config.yaml
model: "model that predicts nearness at each pixel"
dataset: "rendered scenes of toy objects such as cars, trees, mugs and chairs"
encoder_norm: "layernorm"
encoder_num_experts: 32
encoder_experts_per_token: 2
encoder_kernel_size: 7
decoder_activation: "leaky_relu"
decoder_blocks_per_level: 2
decoder_block: "sep"
optimizer: "adamw"
warmup_steps: 1950
Rows from expert 23 of block 4 of the encoder, named by matrix and row number. Rows with one number belong to one neuron. Each number is 200 + 30 x the weight over its row's rms, rounded and kept within 0 to 999. All counts start at 0. After the name is the row's rms in percent of the matrix's.
# gate: expert gate (encoder.blocks.4.mlp.gate, 32x64x128), inputs 64-127
# up: expert up (encoder.blocks.4.mlp.up, 32x64x128), inputs 64-127
# down: expert down (encoder.blocks.4.mlp.down, 32x128x64, transposed), outputs 64-127
gate.10,100,267,192,205,176,221,212,208,158,174,241,223,192,228,180,156,198,212,158,202,192,204,264,149,161,221,226,224,204,261,159,201,173,219,203,180,189,234,195,208,209,193,227,259,194,214,233,164,253,215,181,235,187,171,199,178,220,220,161,173,184,245,249,107,221
gate.11,086,231,168,170,240,219,274,191,203,177,206,229,171,171,196,177,225,175,149,158,233,201,205,239,198,179,217,199,165,214,215,153,186,208,197,198,157,195,233,200,228,162,229,165,187,198,232,195,179,199,170,126,147,240,237,207,239,203,189,209,242,234,183,207,227
gate.12,089,190,225,218,198,225,203,229,268,137,188,220,190,235,239,168,145,164,211,158,224,165,221,174,257,191,201,197,193,242,215,196,239,232,165,223,163,189,200,172,171,148,158,196,172,225,213,231,235,238,193,211,230,218,220,287,259,184,203,190,212,217,240,223,237
gate.13,103,244,142,179,205,174,163,232,239,182,187,204,184,260,183,193,194,178,202,200,196,158,211,227,197,204,136,223,232,224,172,204,244,194,245,197,161,206,152,200,143,197,178,216,240,209,193,187,232,197,232,179,207,171,190,178,234,181,183,194,143,182,179,189,183
gate.14,081,184,203,192,180,186,220,258,175,216,197,194,158,200,187,236,206,199,219,228,144,236,172,193,230,253,149,206,181,190,198,218,278,197,238,212,201,176,241,247,204,230,216,184,168,165,217,161,199,203,198,184,259,209,246,204,118,209,243,176,187,213,210,194,207
gate.15,117,165,179,153,174,218,170,165,226,186,179,154,185,163,168,237,145,157,161,193,238,228,205,176,209,154,188,223,211,210,167,222,197,181,266,181,180,225,217,196,211,176,220,216,205,179,248,197,217,149,185,209,193,274,160,198,174,227,254,218,198,165,214,236,217
gate.16,097,155,194,224,206,209,218,216,169,245,208,223,146,115,195,216,172,195,236,196,243,201,206,228,219,147,179,196,163,221,238,173,160,242,201,182,219,222,174,151,137,178,233,165,201,204,238,243,211,216,242,209,201,247,223,159,202,170,193,211,207,250,253,235,179
gate.17,095,166,163,189,274,187,185,221,202,206,193,196,146,254,208,237,185,158,239,185,189,236,191,201,209,249,157,222,202,172,244,239,280,194,171,184,210,178,215,196,210,189,172,205,227,234,228,165,222,215,171,195,227,192,230,230,150,225,203,163,197,192,217,233,200
gate.18,102,229,164,196,200,156,127,187,238,212,239,183,215,223,151,213,195,201,247,240,214,231,203,174,224,199,224,206,144,189,223,191,195,208,190,279,132,188,201,222,194,233,213,174,234,156,216,192,247,206,252,182,141,218,180,162,234,203,163,197,204,208,244,220,168
gate.19,116,151,245,184,191,150,197,233,153,186,237,188,244,202,187,181,140,206,169,256,206,174,241,156,177,204,229,223,173,192,151,154,248,212,218,197,173,211,216,165,181,221,160,217,158,187,188,211,241,192,206,195,210,285,193,224,223,221,202,170,222,223,182,192,245
gate.20,096,218,167,212,143,185,243,253,189,219,175,221,212,182,141,245,186,222,197,178,221,218,157,232,230,189,193,192,159,167,221,240,216,220,225,197,238,161,222,250,220,230,237,193,196,138,208,191,224,209,176,214,194,199,224,179,145,197,192,159,192,219,198,208,151
gate.21,092,195,155,172,214,175,200,248,239,208,191,196,202,227,173,203,216,158,214,198,181,230,178,218,223,251,138,189,197,169,216,218,270,203,216,197,179,166,242,244,215,231,239,198,213,196,243,155,224,209,166,165,261,180,234,218,123,183,240,188,177,185,197,204,198
gate.22,098,159,222,201,188,224,198,239,205,211,169,206,218,159,165,219,146,254,235,265,263,186,226,185,241,210,219,237,221,237,141,174,220,248,198,228,208,219,243,184,213,230,188,145,176,256,181,185,180,221,208,179,203,137,203,221,215,149,215,218,238,202,215,190,126
gate.23,099,176,182,199,207,161,211,244,233,174,149,208,235,172,206,110,190,182,254,211,208,195,161,192,218,246,160,216,156,202,203,200,228,212,245,179,199,247,209,229,187,201,171,164,177,214,190,238,225,181,162,177,186,191,194,140,171,232,252,191,150,195,175,176,178
gate.24,109,229,198,211,149,161,150,243,194,252,245,221,208,160,237,227,252,223,195,222,185,242,204,229,210,207,179,160,224,233,130,190,186,175,208,214,150,210,205,136,175,182,208,212,186,197,182,203,184,172,232,167,194,222,162,191,231,205,185,192,226,177,167,224,202
gate.25,085,186,175,176,199,208,239,233,228,177,128,198,161,179,238,256,273,184,206,159,239,227,183,217,190,213,177,184,236,233,233,204,234,216,215,192,184,224,246,195,185,189,135,144,214,207,214,209,158,208,189,233,202,195,227,190,180,194,209,247,189,204,206,183,111
gate.26,097,211,193,201,172,220,167,185,179,201,160,182,211,270,162,191,276,195,253,214,187,223,171,205,226,254,153,209,210,212,226,207,193,226,182,181,190,193,184,239,197,195,172,240,190,218,165,225,216,200,276,205,216,201,188,184,170,227,185,249,200,162,195,171,204
gate.27,087,243,209,184,210,210,176,219,258,219,215,171,247,209,145,158,212,120,162,202,210,182,212,221,212,194,220,162,231,226,199,180,207,194,247,172,216,185,257,270,260,229,152,228,197,216,174,180,211,191,175,172,184,155,184,155,183,182,259,173,196,140,177,180,188
gate.28,086,179,217,228,203,167,189,199,143,216,235,253,222,197,208,253,231,176,168,261,184,197,225,162,188,234,174,159,204,234,142,197,215,224,158,180,203,233,195,213,180,221,222,226,176,214,177,227,219,171,190,218,213,267,155,198,220,219,133,213,179,180,170,205,168
gate.29,106,183,166,175,261,219,176,226,275,130,202,194,189,238,167,154,203,215,206,178,179,213,248,151,202,205,178,234,185,225,195,178,246,206,215,175,225,182,237,235,197,210,168,158,240,232,211,186,201,232,179,196,209,196,207,174,185,228,216,156,219,143,182,252,262
gate.30,113,193,185,215,191,183,196,216,195,176,204,225,200,168,176,164,197,206,254,180,239,151,232,170,206,212,186,198,207,198,207,163,196,188,110,151,209,159,191,234,184,238,162,153,197,226,164,222,191,177,182,226,209,223,172,197,231,180,191,193,216,235,222,163,213
gate.31,104,150,210,239,256,196,243,191,227,212,176,202,207,167,148,202,161,172,220,233,204,201,163,163,157,233,194,184,209,171,235,200,168,164,241,220,194,176,195,198,173,189,309,210,173,229,214,216,196,216,209,165,176,258,163,215,232,273,213,179,198,181,197,201,173
gate.32,090,236,220,189,205,174,190,200,195,231,197,241,182,112,206,172,184,186,203,238,235,203,248,220,205,131,179,211,154,199,220,246,170,215,158,220,220,197,164,214,195,193,278,227,223,202,180,218,232,179,192,214,198,227,138,182,218,188,195,198,187,254,151,210,193
gate.33,108,188,193,202,190,225,197,192,231,208,176,167,227,224,184,187,192,228,167,206,188,236,207,170,206,211,226,153,224,182,236,191,199,224,175,202,145,185,188,219,200,199,253,190,205,212,202,250,202,171,146,165,214,204,203,188,184,198,228,161,204,180,199,250,227
gate.34,104,253,187,208,203,181,193,197,228,171,209,192,204,166,200,226,197,266,251,252,192,196,230,166,204,206,198,257,151,212,251,209,212,185,213,240,187,181,202,177,207,230,175,190,197,144,169,144,149,203,162,191,228,256,159,183,221,201,188,197,195,234,220,246,247
gate.35,091,166,228,202,154,237,197,232,169,126,198,172,153,243,235,230,194,164,223,198,238,214,160,182,210,217,164,215,179,180,193,248,267,173,239,239,156,211,228,193,271,226,207,204,177,178,185,221,208,197,231,212,248,195,213,222,153,238,262,175,192,178,198,188,221
gate.36,110,252,155,228,182,236,237,207,207,203,282,174,181,232,181,160,199,200,217,190,180,182,300,188,209,173,162,219,231,215,194,188,236,255,205,136,163,220,169,151,206,176,226,167,219,198,159,183,194,239,258,189,194,194,224,176,248,181,200,210,167,191,187,179,236
gate.37,110,212,212,151,184,223,209,183,180,144,223,213,152,148,234,203,192,228,255,176,241,229,237,222,146,282,108,221,172,212,206,236,169,177,135,174,200,216,249,246,216,214,180,199,195,200,198,162,174,228,200,213,173,175,207,184,208,209,162,209,173,211,217,219,160
gate.38,103,224,184,186,203,163,158,213,235,198,162,238,160,248,189,174,263,236,190,209,210,224,227,186,163,219,135,193,236,174,220,221,275,175,205,220,129,168,175,234,218,183,179,166,209,185,223,158,257,232,210,189,286,197,209,221,156,203,174,215,202,206,186,217,222
gate.39,096,220,212,201,161,154,226,218,222,197,226,171,195,210,206,215,168,165,244,243,166,207,217,140,206,223,175,181,202,182,191,250,261,199,250,254,215,182,260,199,206,190,210,214,164,225,229,172,175,226,202,146,233,181,202,216,130,177,241,164,223,201,172,160,214
gate.40,101,177,186,208,190,209,217,167,184,189,185,238,190,196,147,204,240,182,276,209,212,214,225,189,190,248,170,240,147,190,265,165,176,166,208,191,144,186,191,204,219,223,141,204,189,185,207,272,174,151,207,209,155,234,230,164,225,221,204,177,183,181,203,228,201
gate.41,101,218,206,186,226,172,262,146,186,211,206,214,146,254,216,263,205,183,219,185,230,223,186,179,163,246,174,190,152,229,206,224,184,170,214,220,192,187,184,156,181,230,152,261,239,215,206,200,212,181,243,154,187,246,212,210,207,203,178,195,193,167,158,208,162
gate.42,095,200,187,228,139,183,158,166,193,191,259,196,207,192,221,230,150,249,223,185,157,217,244,201,232,237,193,171,174,203,244,203,212,216,201,223,158,193,171,174,225,182,155,167,210,185,197,220,201,187,268,217,187,210,260,219,209,235,222,169,214,183,186,155,185
gate.43,099,205,192,247,209,218,220,167,213,246,201,181,218,197,209,166,176,212,207,202,202,216,177,186,241,221,265,198,261,211,224,208,177,228,207,211,241,228,190,157,234,183,176,219,228,209,223,240,193,186,208,180,198,198,240,181,194,199,196,157,266,221,210,222,163
gate.44,092,241,231,211,209,166,246,225,161,198,198,200,214,169,217,216,192,179,212,242,161,210,173,195,182,229,211,203,210,148,159,202,211,234,199,190,172,151,221,258,219,215,205,191,193,205,198,198,203,266,211,207,251,144,230,238,137,202,219,146,213,195,167,188,170
up.10,105,127,214,214,198,165,189,230,220,225,179,183,206,164,238,242,209,199,219,184,195,182,164,245,233,188,158,172,197,162,207,202,210,199,217,221,192,186,218,198,185,215,138,149,227,169,160,253,178,178,220,179,225,262,188,221,193,173,227,255,219,162,164,269,187
up.11,087,244,182,195,232,229,258,171,200,157,190,205,191,155,188,189,223,192,151,181,240,218,203,249,191,183,196,185,140,214,199,160,194,184,208,202,162,217,234,190,251,172,230,149,198,215,230,182,131,208,170,123,171,198,258,209,240,182,221,214,264,217,185,193,241
up.12,092,208,222,217,205,162,139,197,244,188,193,211,170,184,253,182,172,193,210,150,233,211,238,166,269,185,239,194,223,224,219,207,217,210,180,197,189,202,211,173,177,175,160,217,158,203,240,185,210,206,189,192,225,194,208,258,248,169,183,212,180,182,240,184,246
up.13,104,222,182,165,211,150,152,183,213,214,163,219,187,271,180,224,176,217,264,210,194,206,187,223,232,232,182,259,212,187,151,202,228,182,219,213,207,225,162,159,162,222,170,221,221,183,177,208,202,152,184,167,186,183,207,186,251,219,153,187,180,199,212,176,200
up.14,076,243,210,217,202,217,131,123,179,202,192,196,199,200,199,187,189,272,295,262,204,178,237,187,219,189,212,245,159,243,185,181,184,196,202,227,211,216,193,169,196,207,174,195,187,152,137,210,177,160,194,166,203,258,199,140,217,251,176,217,168,219,219,197,267
up.15,111,187,212,245,177,188,220,246,210,164,188,213,173,187,230,171,213,149,210,189,132,194,172,258,223,171,239,189,258,160,229,198,210,224,166,209,197,184,213,179,193,215,271,229,206,232,196,208,281,191,225,215,196,190,211,233,213,187,221,160,264,161,191,163,166
up.16,092,125,157,195,158,164,233,238,185,214,165,221,172,123,211,167,205,178,182,228,192,214,194,226,198,188,206,196,169,190,242,221,204,209,203,197,184,224,194,225,179,199,226,184,204,217,252,256,195,205,199,280,188,197,160,177,177,184,205,245,221,188,219,228,193
up.17,092,248,227,245,197,168,151,140,182,225,157,195,236,215,198,156,206,255,252,264,217,176,223,185,212,196,176,212,158,205,192,165,158,196,205,284,205,208,173,174,206,217,143,208,212,194,156,203,237,158,193,165,211,235,194,140,198,203,173,222,198,219,184,168,194
up.18,100,203,213,162,217,231,291,171,161,130,197,203,164,175,228,178,171,199,162,150,269,189,190,231,224,185,181,216,176,228,186,216,182,162,229,161,196,236,226,175,153,199,182,157,218,182,218,226,171,172,221,193,221,177,191,220,160,212,239,178,172,187,170,190,214
up.19,118,204,219,198,199,216,210,190,271,193,159,186,166,207,199,198,202,172,219,161,196,176,198,232,208,213,198,178,208,180,227,272,189,207,197,237,222,165,223,222,161,144,185,226,207,234,225,213,199,189,218,241,186,110,187,218,182,222,193,184,210,125,252,231,167
up.20,091,212,203,226,195,179,221,181,229,209,197,176,223,202,200,246,221,172,129,187,148,205,177,219,162,199,206,155,212,145,191,245,189,205,179,193,189,178,190,218,196,151,204,260,225,235,275,204,230,231,240,205,203,156,213,236,165,185,246,177,213,188,198,160,174
up.21,089,171,171,177,191,215,253,264,237,187,213,188,215,203,230,225,215,135,102,142,190,235,150,216,195,206,206,157,249,165,224,225,212,207,200,152,198,183,239,269,239,195,233,221,201,231,247,185,241,237,211,237,214,159,193,239,164,164,250,203,215,167,214,216,179
up.22,100,189,230,199,203,243,209,225,218,222,177,186,216,157,180,211,136,237,245,242,256,180,224,168,224,235,232,220,210,237,167,189,205,240,198,221,188,214,223,220,223,191,156,149,180,250,173,189,162,239,212,170,234,111,207,209,235,167,231,215,200,213,221,181,135
up.23,107,194,234,193,244,189,191,171,204,241,207,200,213,173,214,251,239,213,136,199,147,194,175,205,209,239,172,145,224,207,246,216,169,201,207,216,223,147,241,202,245,171,198,219,197,171,222,193,201,236,219,202,250,137,255,225,172,152,254,208,236,237,225,216,152
up.24,111,150,170,193,162,158,161,237,179,236,182,226,233,168,254,222,205,174,168,222,184,206,264,163,206,199,157,163,209,227,103,213,225,162,228,208,209,202,178,167,214,234,211,214,193,203,230,263,188,201,187,191,194,218,209,184,183,201,184,161,201,164,180,240,187
up.25,085,131,178,201,207,207,238,235,210,197,203,182,167,174,242,268,189,164,221,188,193,236,209,193,206,218,190,190,175,189,183,225,214,202,177,212,146,199,169,173,131,134,179,184,235,226,227,209,199,260,238,197,225,156,234,244,192,213,218,241,163,198,190,236,164
up.26,089,231,180,197,179,191,234,190,190,155,227,221,208,197,240,193,226,208,150,193,214,265,221,197,134,216,193,174,228,177,202,187,166,203,198,156,143,209,153,191,187,185,270,225,226,223,277,175,187,238,157,171,182,180,208,239,180,199,184,208,202,175,163,245,209
up.27,091,198,195,212,180,204,200,158,153,267,200,210,146,210,228,219,171,266,245,234,245,221,200,214,190,189,189,235,196,200,199,228,171,240,200,192,183,230,141,187,127,190,254,226,187,169,215,213,167,195,207,186,194,262,209,203,229,214,139,204,160,214,200,222,217
up.28,088,217,216,223,204,183,188,175,173,208,195,250,212,189,207,265,250,190,168,215,207,214,215,216,187,247,182,175,209,242,157,173,215,221,169,181,159,226,186,162,200,216,246,224,163,207,195,233,208,182,172,205,208,246,176,177,204,215,165,218,161,169,135,207,169
up.29,111,153,165,178,258,201,179,193,254,147,200,182,184,263,160,129,233,208,207,169,202,213,264,164,212,218,199,217,184,205,209,184,252,197,216,185,226,184,239,227,190,204,195,147,232,229,205,184,225,248,211,179,185,191,199,188,180,236,240,159,240,160,157,240,255
up.30,109,214,222,193,224,218,211,188,185,232,204,190,226,227,198,232,202,189,145,215,159,254,181,230,202,187,217,208,178,176,196,203,192,216,273,254,186,244,188,157,229,172,223,231,179,174,231,187,246,216,246,199,181,174,223,198,193,225,189,179,182,171,172,233,212
up.31,107,159,175,180,152,180,169,171,242,170,187,185,228,243,194,201,235,253,193,185,196,229,184,202,223,231,163,197,184,218,214,177,227,191,186,214,185,275,237,182,202,230,93,204,231,238,199,183,235,184,201,226,210,157,232,227,200,193,201,203,194,203,153,191,112
up.32,092,230,212,191,200,169,189,201,207,230,191,243,194,109,204,177,187,183,206,240,235,203,249,217,211,138,174,208,156,196,219,259,177,218,160,225,214,184,168,226,195,198,272,216,214,202,178,223,234,202,188,214,205,213,141,176,221,194,206,199,177,234,159,222,196
up.33,113,246,188,186,238,241,221,215,270,114,204,227,214,218,180,202,231,190,206,190,253,181,183,175,255,188,209,185,172,198,160,199,192,204,181,189,202,215,249,216,207,166,157,136,239,185,196,220,191,189,219,180,196,188,194,211,214,213,247,243,203,211,218,190,204
up.34,108,237,191,229,205,172,184,212,209,200,204,177,180,174,190,233,180,243,253,248,177,243,217,168,212,190,203,250,170,187,267,218,206,195,217,230,194,180,223,177,217,211,182,194,205,154,170,123,174,177,142,196,225,265,195,183,237,210,193,179,195,232,189,244,255
up.35,093,238,259,222,204,206,165,121,161,198,177,203,211,173,189,224,221,256,176,269,205,178,208,145,193,186,194,221,137,229,154,170,215,196,211,265,176,197,237,185,213,202,195,180,191,170,147,245,180,165,192,194,210,259,195,169,197,251,195,188,212,201,192,148,240
up.36,108,220,259,211,209,202,203,192,151,190,232,197,164,215,190,198,169,211,183,242,145,201,189,230,212,204,191,209,199,201,221,183,228,190,188,189,280,207,222,171,161,162,293,226,214,189,177,168,180,148,181,166,187,200,235,223,204,199,178,236,193,234,186,180,217
up.37,102,175,220,215,169,185,189,215,202,216,202,167,213,214,206,168,174,125,224,175,215,272,202,190,185,227,190,183,217,195,245,197,193,187,248,238,130,214,162,168,232,179,159,194,246,265,223,197,261,244,205,185,167,198,206,249,179,194,209,192,210,154,188,207,181
up.38,096,213,216,231,219,189,172,139,174,198,166,199,185,204,178,185,154,191,305,219,203,179,237,202,193,213,204,242,144,210,238,187,200,184,218,267,185,220,177,168,243,227,186,247,214,212,173,217,183,160,160,171,134,216,196,171,234,219,156,176,202,256,197,194,189
up.39,096,178,210,169,171,183,233,279,250,222,195,213,187,200,185,246,198,140,141,161,189,189,174,214,208,213,191,204,253,173,173,229,228,240,256,176,216,199,228,226,228,207,223,203,190,233,225,203,209,236,208,240,139,159,217,222,180,158,202,151,238,177,182,195,125
up.40,101,208,185,193,181,186,171,170,171,259,201,151,196,208,206,241,190,235,203,180,213,247,229,211,172,198,181,143,195,216,240,162,204,216,241,258,168,254,212,179,202,215,185,249,199,165,185,156,261,190,191,181,185,220,158,238,195,192,194,215,190,175,137,194,177
up.41,103,218,195,186,225,174,232,169,175,203,205,236,140,230,209,232,213,245,224,157,244,244,157,176,172,254,171,163,172,223,211,227,231,209,163,205,188,169,222,199,189,219,138,232,242,213,202,214,248,177,206,189,167,249,203,228,211,201,169,199,186,177,166,219,134
up.42,097,152,228,179,182,213,180,206,227,246,233,227,170,230,199,175,186,140,233,196,237,214,256,190,230,239,209,194,218,175,223,192,253,241,193,211,152,220,158,160,166,195,171,228,181,184,192,207,241,250,206,173,214,173,215,217,221,193,171,204,216,192,233,246,187
up.43,095,230,185,235,228,211,220,173,163,214,218,171,194,212,218,149,233,237,233,222,229,230,214,204,243,195,185,213,194,249,213,184,157,178,153,244,201,194,189,151,187,221,125,210,195,189,191,167,228,208,194,217,233,207,230,157,182,170,199,196,247,223,224,210,203
up.44,095,200,223,173,188,182,215,243,208,220,142,228,214,253,166,218,213,188,208,219,181,210,174,186,215,218,173,200,216,179,183,193,225,210,220,191,193,166,231,264,234,203,214,187,179,209,197,242,204,261,199,188,212,154,244,195,118,181,192,158,224,206,154,220,130
down.10,112,187,191,166,191,211,135,219,196,260,175,213,241,189,193,239,255,203,216,224,123,250,168,204,233,217,192,203,197,225,249,249,227,176,161,201,241,172,159,222,240,148,138,205,205,218,186,187,166,208,209,193,192,210,203,148,236,203,174,230,182,239,221,242,161
down.11,086,206,187,234,234,188,243,240,165,166,256,190,165,230,187,233,180,207,202,191,260,151,165,161,213,169,169,187,194,224,227,191,241,179,199,246,207,224,192,163,199,109,183,201,185,196,233,207,219,142,177,160,208,189,150,216,166,216,218,145,166,149,212,156,206
down.12,093,211,226,171,183,211,199,222,241,222,227,207,205,196,183,230,183,165,211,212,182,143,218,207,157,174,173,214,191,228,157,176,175,227,268,199,176,197,245,191,227,220,131,222,171,216,199,153,182,225,228,177,188,188,183,194,195,135,226,232,178,212,203,175,235
down.13,107,203,234,260,190,197,176,174,140,200,197,199,240,161,188,177,182,196,215,170,169,219,191,185,182,203,196,242,232,168,223,215,210,262,177,263,160,231,224,195,247,193,217,130,199,199,182,160,184,250,258,205,241,183,219,192,168,208,223,200,182,226,152,248,169
down.14,073,180,205,219,172,173,155,202,177,177,204,193,234,185,170,222,174,196,193,192,233,240,211,146,142,211,203,291,232,206,169,206,223,243,203,175,193,206,146,219,226,221,222,221,203,188,233,189,180,263,239,222,239,224,201,216,122,173,238,201,216,211,228,178,203
down.15,106,230,168,208,230,207,204,194,211,220,187,189,185,205,232,175,185,181,226,215,159,236,168,183,204,228,185,181,209,279,217,203,244,167,206,191,221,256,264,214,223,193,219,279,158,223,184,222,215,201,208,144,230,282,223,206,226,221,216,183,149,187,215,246,208
down.16,096,189,150,212,178,213,260,194,189,220,228,164,130,168,219,228,251,157,174,214,240,168,180,188,219,181,199,214,185,230,177,218,210,186,190,186,173,206,228,196,155,204,215,170,196,226,202,217,168,195,197,232,228,187,206,175,243,164,254,194,216,205,160,179,213
down.17,095,220,159,200,186,122,171,175,194,161,223,207,193,170,168,193,212,196,189,172,239,230,199,186,178,207,158,252,184,166,172,238,206,224,177,195,206,192,163,194,216,222,203,178,240,183,171,185,135,219,241,195,199,243,194,199,146,230,222,201,220,190,215,252,183
down.18,104,206,177,169,184,199,271,198,167,188,217,224,175,229,207,187,206,206,153,236,246,221,191,182,219,177,230,231,151,188,223,200,252,235,198,170,195,180,216,225,231,193,189,239,154,191,246,207,186,256,158,209,197,223,174,239,171,240,215,112,226,230,253,202,240
down.19,115,230,190,221,206,193,237,212,131,219,194,199,233,211,207,197,174,251,217,211,264,199,234,147,229,166,187,220,168,258,169,174,199,203,194,198,183,179,211,195,200,168,188,251,171,185,216,206,178,200,147,166,160,171,201,226,256,248,146,124,199,181,197,211,259
down.20,088,219,183,186,200,240,233,227,247,220,194,164,213,188,260,243,223,180,213,210,148,209,246,237,233,181,230,152,242,201,230,222,222,129,235,207,241,194,274,220,191,158,189,195,182,191,180,232,199,171,193,201,231,153,222,189,267,164,211,202,201,197,229,194,228
down.21,087,231,196,191,195,245,234,228,221,259,202,184,191,209,224,221,217,205,187,213,181,167,175,222,253,218,209,140,183,202,213,202,212,191,234,209,220,175,255,215,191,164,186,205,187,206,210,200,223,151,169,175,181,179,173,194,260,229,148,197,205,164,209,179,201
down.22,104,211,145,182,200,207,173,239,211,242,248,221,244,201,165,182,222,128,184,211,187,195,159,187,165,223,166,210,175,196,217,135,182,175,211,241,202,172,258,202,231,216,204,138,204,194,219,146,205,237,255,208,189,204,177,168,203,151,240,244,199,212,228,235,173
down.23,105,227,189,165,186,156,193,236,189,217,166,194,181,219,184,217,216,191,171,190,209,212,177,201,251,252,235,165,114,176,233,228,166,142,220,180,188,182,254,225,173,159,203,232,217,207,185,197,216,156,221,218,142,227,157,205,229,183,200,179,218,201,201,204,175
down.24,108,199,229,294,183,159,237,151,168,130,208,224,181,172,222,210,197,193,174,200,230,186,164,196,190,190,203,185,255,173,196,228,153,241,164,221,206,161,219,175,153,190,174,161,207,181,134,171,186,198,240,226,177,189,191,196,221,216,237,166,196,164,206,217,178
down.25,093,169,239,247,158,236,232,204,187,216,271,196,153,192,223,206,209,164,152,262,203,161,190,241,191,201,250,189,168,206,218,176,210,177,179,216,179,200,250,205,168,206,233,204,182,184,233,156,216,180,242,203,231,229,199,191,222,170,207,210,171,226,188,213,173
down.26,092,214,204,215,190,244,269,188,181,198,219,185,142,229,237,213,213,208,170,180,251,190,225,236,163,207,240,140,187,249,193,202,202,197,174,148,251,154,193,196,187,228,202,212,176,171,257,204,238,187,175,218,181,195,203,213,205,250,187,180,215,201,168,204,211
down.27,084,189,220,205,223,215,182,172,165,149,248,204,195,186,226,184,184,196,230,202,171,233,242,154,156,188,198,230,204,221,202,175,174,243,161,215,168,180,185,198,190,195,211,167,120,205,212,222,216,214,206,232,194,233,228,199,169,136,252,206,228,266,202,232,221
down.28,084,185,167,246,162,194,281,195,162,159,213,212,185,195,214,145,213,241,173,179,261,204,192,208,158,217,215,158,187,210,219,173,160,232,207,187,172,179,204,128,191,198,187,190,172,155,168,219,168,193,189,211,117,136,203,184,202,230,227,165,179,170,222,235,206
down.29,110,213,221,189,203,208,214,244,261,234,180,179,249,202,175,199,207,200,193,226,152,153,164,186,200,208,199,179,222,210,202,117,223,182,217,155,238,218,233,208,237,184,164,213,266,206,225,160,197,196,169,205,208,204,215,186,200,182,179,218,178,185,193,216,133
down.30,108,193,181,192,211,220,172,188,226,245,188,160,220,154,228,198,222,163,161,263,137,207,236,239,210,220,181,175,216,166,223,204,182,201,190,209,197,193,222,250,167,211,210,249,212,223,235,195,217,201,173,237,259,264,156,197,203,241,142,222,197,189,243,227,203
down.31,107,185,236,142,188,195,175,188,191,201,128,216,240,186,230,163,220,187,194,187,195,241,194,238,186,253,204,214,266,186,200,183,231,218,201,230,209,183,186,207,185,215,154,183,195,184,227,120,224,227,220,217,142,189,175,202,175,255,164,190,216,259,165,194,127
down.32,088,196,210,188,191,172,256,150,181,204,234,152,133,250,171,205,203,150,151,210,219,213,200,216,206,257,230,246,194,253,198,206,226,170,170,151,238,234,215,197,196,239,249,220,198,227,179,246,168,197,171,180,207,183,209,188,200,160,240,167,188,212,185,215,235
down.33,104,164,221,202,200,234,266,259,235,178,221,231,269,233,154,165,178,224,220,199,266,152,205,218,230,180,196,201,180,214,178,127,235,174,257,203,215,228,197,174,213,238,231,181,234,197,216,155,191,194,202,195,196,156,149,213,181,175,180,151,189,216,203,173,195
down.34,103,202,210,170,213,216,158,199,222,190,181,166,227,223,161,191,191,185,212,218,175,176,204,243,173,209,187,224,207,176,161,190,275,195,214,180,212,228,199,187,212,220,213,192,219,225,231,167,217,269,209,235,225,221,196,173,158,130,188,275,198,198,186,173,170
down.35,095,190,165,202,152,158,180,202,239,160,154,221,247,211,166,234,215,162,184,220,237,194,229,228,216,223,211,237,160,153,171,233,140,232,190,192,199,173,175,177,187,161,187,205,262,210,177,215,154,216,212,221,145,191,232,210,151,183,239,187,204,193,179,158,189
down.36,118,214,210,171,211,166,206,179,191,157,180,188,208,200,205,151,147,219,193,132,199,220,220,200,137,204,208,228,171,223,203,224,200,258,217,246,167,228,178,192,260,185,185,193,196,219,166,199,179,237,170,216,168,182,238,200,170,149,240,190,195,184,221,248,257
down.37,100,192,230,213,218,193,182,210,190,254,204,185,181,177,252,197,237,184,153,267,170,197,187,231,218,225,196,194,229,243,209,149,212,171,170,178,232,192,243,205,183,222,244,172,176,204,212,187,213,166,195,213,229,198,158,224,172,205,159,234,201,260,246,208,224
down.38,099,230,213,255,223,128,152,183,153,206,249,220,203,217,206,169,183,203,201,257,168,230,206,180,169,188,207,245,232,229,212,217,194,207,185,166,186,267,173,202,255,203,206,213,166,176,175,190,191,195,215,196,252,219,173,210,118,200,211,233,187,255,212,198,209
down.39,085,199,174,193,202,225,203,164,175,260,201,205,156,200,224,209,222,189,217,230,149,204,196,227,215,212,188,158,209,183,215,183,165,184,141,216,228,211,202,181,211,203,255,191,153,224,173,191,188,177,186,200,198,190,164,205,252,243,227,181,142,169,177,208,165
down.40,099,173,219,219,205,212,169,186,215,204,219,216,174,202,250,205,225,141,126,204,135,210,165,267,184,221,155,198,178,169,208,191,160,198,205,194,168,158,235,238,190,166,183,210,164,205,203,194,203,182,223,187,195,230,194,213,154,194,161,234,234,243,224,190,215
down.41,094,162,217,191,212,238,191,215,220,176,203,193,191,201,246,194,230,190,158,235,157,204,194,249,203,235,179,192,238,146,183,156,175,196,234,186,218,207,240,208,206,170,199,205,198,188,215,170,218,192,186,187,188,160,191,185,139,153,170,208,221,211,227,253,148
down.42,100,167,230,168,250,236,170,245,166,227,233,199,198,237,194,168,219,204,215,228,180,200,178,212,234,194,205,172,222,196,222,183,163,232,185,217,212,185,172,179,193,179,186,142,165,194,170,137,186,232,177,194,254,220,224,224,209,227,167,228,189,229,140,180,224
down.43,102,208,187,162,177,148,178,152,203,220,204,217,166,183,197,222,189,198,105,156,199,200,208,193,172,235,199,245,213,165,235,230,194,197,171,221,225,238,194,170,244,196,250,120,181,186,205,211,159,209,208,229,203,224,161,209,174,198,205,178,234,216,218,237,149
down.44,089,195,210,191,180,211,209,193,211,278,231,223,151,189,166,232,230,159,197,227,174,162,182,263,226,208,219,184,148,169,213,200,182,151,172,240,191,173,266,181,185,192,223,176,193,176,215,215,219,190,217,216,184,180,201,182,251,185,234,184,156,189,170,203,239